Weights of a small segmentation model: 2.77M parameters, norm batchnorm.
Rows from block 14 of a small segmentation model, named by matrix and row number. Rows with one number belong to one channel. Each number is 500 + 50 x the weight over its row's rms, rounded and kept within 0 to 999. All counts start at 0. Numbers have three digits each. After the name is the row's rms in percent of the matrix's.
After each channel's rows are labels from the 100 images, of 14976, where the channel reaches its highest value: "responds to" is what is common among them. Only what is clearly more common there than usual is listed. The data: rendered made-up planets.
# convs1: first pointwise conv (model.decb.1.0.convs.1.weight, 64x128x1x1), inputs 0-127
# convs3: second pointwise conv (model.decb.1.0.convs.3.weight, 64x64x1x1, transposed), outputs 0-63

convs1.36 094:481445575524515529516492436473462500536523507529367390475543480405542461561455489405498471491399372508440392587523567528413489469565460485450506474550548484446515496512565465495478488468523522554502521521459484507496539443470453537502469450639485523563467478412503556437443425481437455545503532438475503429492521523564526479488469502454457500618402581442512500541490459460445427522438
convs3.36 113:518561604571526539520476535493548479517501485524419474560467535460599474498540442538608460592432618591467521518508518488577453497493531502510453495484552431522493487537451628573530496544496473
responds to: moons: three

convs1.44 109:475454503594471545547488380510493511397496517507442447374367465651379539487527402371486504546523581501601506425485516539474584492700443542486445478478484498546552508580457481450542593449443445519481520487563541522529546478493484486514495572503524453502496520477542512455465445516498526488537470458506516485565495502482510511516541484553527499500489522462469466483522520511486496494509
convs3.44 093:604489450485483477451532487504443522479464539504509420516580428475350538542415509450455461396563407433535506535479501528466598522502503445509566453518474558460500510512524416490429544460524536
responds to: rings

convs1.28 097:569547520517488498417450436507435507554453477501491521380495478481517490431550427473540484472417436529554586600491554486378543496595585515553532537590514481587557549500550454487417498522451402517540482497493583375474465449514529437483396430532482537426498470479452523472443496440505460508557479453542421471524512534556488496468462526433496501647503459483458545537462528507485473489429
convs3.28 092:612427520495495545514481470454593476496485551462572473441502467480477555501495499494492455456501447433523533511452428463452541541544401452572583491493571521406482434599513445529511389466476584
responds to: rings

convs1.50 108:509472443566463507520450404511439496428487397526516497527505477473610507556513448484609504521540556541515535556492591576620539490554574475455425473420523487556439362483402482543482494545479528434507388494588494548502523565543539500489534519464581581548517429474477600389551549531519466516494484531439423499522489543506579470448511539459534513486494451410490510537530495464533440495519
convs3.50 091:401526449559493549501443609535432581472616477598427472500471504542526472546500454568465500582548504529467529513523498515499522462474531445374488430419570432453464518546550555491487503508499528
responds to: rings

convs1.63 098:452497517496522518531636459504492493552428403496622501483578446562496480492543530441492503447624505511449481490494579549610517541462448507452467529518518497497524428535505555488526500494552492537554516410528578485497424499593416504521529501563558486530528595469474565470537544525538486509497467509477650409552488528572385525477436423487513487538374540465410473491537437465475509479520
convs3.63 064:573531502500553485478481534536448519485525490504489496506509441615535568536489453499446481565516456437509604555559506663473516540516476457601583476543472628481501544527539469464408508505455513
responds to: half lit

convs1.14 099:486509555502426468461482466543455484499444538494445469554534410498481503475517542457541483471553532433550481567467507457276466568508529499410345452467372466592465484674524518505515532483486522488517569544442511493486476507507471540562507559472455434516522471551549505548469514466509469495536474400513543575489496490532462524538489506514545548418495505512571516455451495573561443499557
convs3.14 141:506524438520459479468440441502446490497438417462568490458482548456487463401448553556560433442552485649532476523451496422496442517538471516515517433490525485549455471355517548473565563534507497
responds to: moons: three

convs1.2 100:405516491525480474572557532560475488488447610508577515509511654487340561449458591488464467484542377416583405475494466531546432524546418423417347507345513487505400383540483511564612511406492443506458472515532455538521480496478509519513521527480488505499497492505517496473481486509482476444529490494483496527535474501476487497505498505509541518505531520469519490488506462549498494482517
convs3.2 124:500602508623549590485487479490445492559572472562429452586516507476499494338482521529487535464566485518515511453424551471492515515408571535497492449581484453589484502489510489474457517532537554
responds to: half lit

convs1.60 089:581458426508635511562553465454544446572453413502464470454568580589484561481351511565566463507581503521577473494425465382467414614511468492581474617433596452667546430597527508573516512542542322500505494483480503488498473468496495500496502481539499499492493520516514495501471486489491490523488507488531507488482513514531520489510496503454476515505515483518499517521484519487481489524483
convs3.60 115:514528520546500493466520529487515498537513413632437468558513440552478539441495592457482554484544498458528514434434506544519556553422533527537507339589492485535556532509506602531518532471583541
responds to: half lit

convs1.19 100:482582439614366519585522387524525559603482515521479500526600586338554533478571516460522554403523541510471456459594548638480440543490496327495468352547535561417491350556601521504527517480559509502502457495511502501504509476493505525511477498482501496478494479498521511487488497473490464532499487481483495479497509482501495485525502477471510511493567507480519498535498525499504506505499
convs3.19 094:504482447455371495474450473611487508477532468441495566483477505576487440442500462583501465507439508531437492583614513468467470438531529477484546611489517565521457582509527421461477464576438542
responds to: rings

convs1.20 095:401500367407505599588445549387587542407455439445512580566606554544560404643536488556498554626473528463537561490383559480439614507559441573474378559391498495529465381544478503478456461534545503489519555489496480509483500452519518497522510518494491506478512519506520502470498458506484494486520503505526498498525484501483490536512506492468505522484518538516497502447494497465468516489494
convs3.20 115:462452487533603527565589484491442500478415501458506510553441520525578497487545462473498523553547483448527509552435443502534464476516518519481295456487412522443566456492423554548487505489503445
responds to: cloud-covered world

convs1.48 098:519493488437523530487505442464432461437489426510569657433368575528423516525543521577435450471547556447537533605504615484457515499573457500417484538506485485499501490502584445533444417622426506516510500494449556649491505499475488475557581493455531448602527507478529542534516519454414457551476466506517543463601474463500458576513517516440472485491482478516494520447494473484507452548544
convs3.48 085:449558528495494534536432538550549497522540502518534583502491576483562464534544531579600470573450571562510490486547546483561406490573485606569508541489536512520589502388405550501510468515468446
responds to: rings

convs1.11 098:514543508512501518461467479498356486434340407572468485461547509575496522530521554495483522418557584458501523493465354518437490541485509479527452512518503456600608360545467526518500552519530480575521591517420529453464539465536440489491510498499560477466515535497424394518446436414423464478510407461511499499502469533528487526453536486409473493515449483596500517564474490473459518448485
convs3.11 095:449474545443465491498448503494495512544451454571431470456546469412521448577432602418570407481417511552537559434482496462534486507595455533570518493461533434522487462455502480472576474505512380
responds to: rings

convs1.1 103:536453536482488622463495514499437582543528467347528473464368465454478430495587453541476571566360481484470430560542541306376498442505501555468407531588472604477529491561520531460507560525632499501546509496485503483519542508515431544505487463491521476491509500516497531520490531442533482483537538487502542500442437467483451552502447506552530478468478543486455493473497467473477524488518
convs3.1 096:571443463422496553510503458456517508487477506508618497505426515392472463438408494455473478452527503450445489439567419464453447490511502412498608463455469484426490411566521552565495533470463569
responds to: cloud-covered world

convs1.7 086:536458511499508517419440392499439493517434462472462362445488440470537497495516460476433550534525476469521500565508593557458478448510476471456493524442600508501470478528469495580425497553423455467540487507427631400487574439457474470449424452516512568504474517476488515450438441444422403568441500430476460461512493525591537580480448520461447499612441563554547519515449482455516482469406
convs3.7 092:434525489535514484465465515524494563536547432549520558528486579493574537482546546564535513588482492565536589553475499424524408491540497591516524575511532459511525546372411474466488387504476421
responds to: rings

convs1.38 098:693536465479416510513524478486477502421492452491542578386496548438489560438438345531522403555478377480576477509487574483428533550579660472449491476578428486588483602545489410545396503597554411509474475524501513540500507486503521527524486501531525514508516536514501510485492477501538457474460535562486500516536508508497547511458489493463474536517512526507504477494501467547524548513519
convs3.38 087:515554502481548447499517513521565531519420461533509464514560483528514633550515500530497539513496425465509498533463421522512537512605439502613455496469558431394503460564527493544537403382492576
responds to: rings; crescent

convs1.15 089:461528517457486510498499411561621526499576475489535509485433547454615424548527531457473537539368516574475616528618503476503536452501496481435474425560461482507444490487396538530478527544451555474420507509578502654531543503462477540509453534513455462484491497481468478487484452487523506475418434484444467399455546528544505440473464434510576462487408496409533444534551394477490483528525
convs3.15 074:496461501406396532551576450546446484410496545462483508448489448496417478523406468433457502410504467457419389557525507527420482442524512417403469538452486527470471455536506481549464511492476553
responds to: rings

convs1.59 092:585447526465443523418405468612450497548497456459512487431368576425542546544514426526467535390547513493520394534484503511506402507473573498503389439515528504503566534564567488497469485604494531534470493384616477564524482636524563501497544558490515464576510470475480575503497542511510453512438590558423511527481540497516525470559440501551475513481549475494530492475511522460545543524490
convs3.59 076:510504484488480525546599504534405530480485457550491470508511507565479487532440524421425587501542473451469532577503479527432489486466579453318433404513484510503494445492466600501504584452510507
responds to: moons: two

convs1.57 090:498457522469578487412523358531470435486569527480416514542649481552600542547460575497442533392594574514538537499484537446569507595453534437400446557518533412580708434559580456593495492482530468489523443511489560470483517504513494515527559486474528486471472521459524556480490514536577463513457480492501503471479454482484529474524481462498463534488520544494493474499512516442513499517510
convs3.57 078:543479457471495421483551499549486504503561479467460497487479411498473615446475495438473530430511475434548537531314476558556524517504491450479394480517526487422515495507462490486471469360542470
responds to: rings

convs1.33 104:518389483525421473489432457546538480523486413474544677430466518428524558546478386617370515481538544448467504655511539498412473517545500508434522529492489522494554610557480410492480388617538453491484571469482510597515501525511467500501585515514467472507504508475507482466499501503441537534416448485481566514501446455525516493515518524496526514480477554457559525511521526471536431474496
convs3.33 089:510516531451513494585489529505465590486510441468529522433548567478488599555534538490522507523520492465510519555494447553475402503560442491451461536487616507400497505573473524519519338408477433
responds to: rings

convs1.10 108:569504482537538522541525411529506472551468485441560491480564515484462507518581446478457388298430615494473487476435552460396535624407518352457595545534507494501541412545494495540490543469462417486537490479514530534544508492455515486521511499504515501435512512491535549487546580515500514508444476557512444465554454453561422488496451482531545535484444530462498482456572408452501491574496
convs3.10 078:397509408447444547482558526569455554494540523429511565485498516490545426476494461528504492502462581506414512554603551505491445440388570468453502560495459531533458509479504477461414526542427401
responds to: moons: three

convs1.16 090:436502493589512508539430526502505543554563487458612507449465611486463485506518540498440489560432454541476552504535297488396529521556431530461515536500519515414369566530414542431501564486511548455493405525605524597483501484490547488505452539516504532545586531515568549505551512478584484519444458532524503484559466484523441486491492515547586564518518456506455413462492452492483433491483
convs3.16 089:472510461456516478483418485511654456524483526524422474550523542412589598503548561502546468505483548525500492480419536495557586503507488568587393530471581404518483506472509497497531560528511441
responds to: rings

convs1.25 099:553490413559488491536434349442385519473467358461623563375474516392522543542473412487490443548490451422580482485496530533439515528608586492551488482472540500502484468577392431508434536502467449508498471494433526444435503515531503497507558496499531497481524553533536464531511471458507436483563538457505395512507492524423565554485566519466489532471532492587501514435497515480483482457485
convs3.25 110:373478504546462472529524541480489441498601514549487574505442536427546413497498500481502514605448581544471438436446499425463422456492545507414506477467420505461492524429461548568543408506475507
responds to: rings

convs1.37 102:472520590497493508505602543475469513484493542500532491501493390521529490486527404512600423583452519518494477509479750463494526490527493523505511492540483517508538483475491517454520495493540504570447516468469536423496496537514452380628469464562498443467469475488545494538473484462522432535567560441658427550468526546485433531482449531458444518536547472515418544523471472498406465475543
convs3.37 113:389548473490540472486445535495398537529562469523391503513495568498570468514489499470538545558419551613515562509454550460592440483474546594538453522475537440546475541420472536471517504484507410
responds to: moons: three

convs1.26 101:399553625475413464555506424535489500515502425471494495468392443554524463477530516450472448509518385490492487464523497483446503630416439488490487447490533523437553534496538540515499504489462441517486440520498529441579552499442478537485524496650403533571452492422507536462432398505422471546541510550442492442506510514527482543550429482398529518602483486492554490446545489532464452572405
convs3.26 098:471539566470550504557471535471549480529488492516454542537498599473598486503549551494593482567489565552466581469438523427558402489495519510481454533444526357550514512482465540454511461536494367
responds to: rings

convs1.8 094:547459498497585508377484565578339461428473493536516452503491418519490557543413418490528614478552547486470471647536519601411437580507510429502490390484537497569519451535477480518492419539520433545506569573443470479457573455478462553557478479482458454519459500498478563498483558431463563503436448415486533513495537514500468440517496527472520556498458519488478555500462504481543415465493
convs3.8 093:550532510369488477508483537486539534530378447513594503482597486579474507486522598491491599500553472518539461520419461508546438508466465534518583479457569468423486548555480540500566424479515431
responds to: crescent

convs1.34 110:489435488457525564425518411587464548468461457454464412567616449585443494605579544449590545570534476520432470403491491489525547603490508503490484535501433531500523402560500492495502588505550559505495420500452551450581500530530490493501556544633508508547551494428515446536566471503396484526513472522524509425506512546503442529486392474477541518532428518489487447500585418471450463527488
convs3.34 103:432565535471470465530378558469482477547545506496487500527564567410542431503479595557560431513457573575499453411534551415586455499538505526521532542454543458520449451473497476581511437510503432
responds to: rings

convs1.21 101:555486510464561501473471315533419494553413456537591494449550564442437530492534525430475443461591557454482485540486581521409405511489437447460377466497542499485541385542459552520480524501515482543533436490506515493585509485557521539444506471489484527539574405510503517425496582481432593498543511451481490483562434487617519535474526425512516484492425485450517506474487450585517505466462
convs3.21 090:588457565576521500533476491423541462451590503500553545423493458528442548502536476507448481437557468423523445492495489540456547525519475526521552455516527581533624483448482465492475486477568669
responds to: moons: three

convs1.39 112:531496430452572505443557468479471471499492575544496537458539507422409502564348494486453555502322486505507445523522499516444493412485506546429465543505483472479458536490547528511536512514438565563504514455437542502554489564521514576463495466508565538513546523499440440496489484486426443518473451531554478447556473531582596564445575452454485431560416545661447489470477537448459565449484
convs3.39 100:488483393548511496433540487569419540496551436461502512500479496624520539509545456528453613494492455442486651593559515546469560491513511460456543504542452562516492518510487471385481509478500557
responds to: moons: three

convs1.56 094:435519635481535577612472554474523491527571473530459559463433434513503475418455470555365506467473555544523588515566512494421472438443495505578441512478483466528312700396515497451447447527348558469512528467490473552520495462484500530521469513504468507502555512473509438541515512510447495480492533486535475500457507497480509528499523513461529582469463516522467509480513503460504496471528
convs3.56 121:522370401453480490532528476528503481501423517457463505506437545500559518521472470451544445469439515477476552482400451491547539500579420443512391505454430398447502389488478568509468466530486442
responds to: rings

convs1.41 109:547471489523553504543577415505473448458448559535482488539552504484446449639409526475461485579438530466466487495443476433499549444452440537496443579412460407548373549506569469493526510526440532421449523501550552588576554549453461475564434470488493470438452451527565539444518536482523461476451476498463524436584544595495502409534463488490506576462547509442457531578485521473489378546517
convs3.41 095:514495572461548468578492513440524477476436473435405509448497513352594465510565528440530490599569551566524568472485437470548456499462468495530472513390536409474516547461506560483542505464493473
responds to: cloud-covered world

convs1.9 070:562447636536551464404515513613506475421456619506497467432438513528465561455481496482552559487459441401600461497491462519405491556435547486549508485446514416577696499514595476589461478524565370534491498500489526476506469503501477517451477442550543537516464537490443464507425469451482419506535552476509478529481481505559485493548462494512497478573505495526474497498432500514462512485424
convs3.9 130:466437467485498464430488467555558523494464529483587525463431503450577632532519502457514462598442563559480440517474428509579438472465498512556410563526538417425512483457485550489501524409488432
responds to: rings

convs1.46 095:563531483435517509577434421429409520430476515481544529264459556537465475458541434514536476338516518443559495479455535514375466546621555510554561545512413490578486431501500434502439526606416478521506501487550492594500514479496549493493534503457552467549550460502511491530512489537505474525479444513508565457549505463530410510481473509506478442482525529524490487448506481507505526540499
convs3.46 100:428526522516546465513484577514430527525530470573449564487451567521606516506522499463517523627494590530502532500496541511515404474519616498397421487443498467517589517457454617506531506516476478
responds to: rings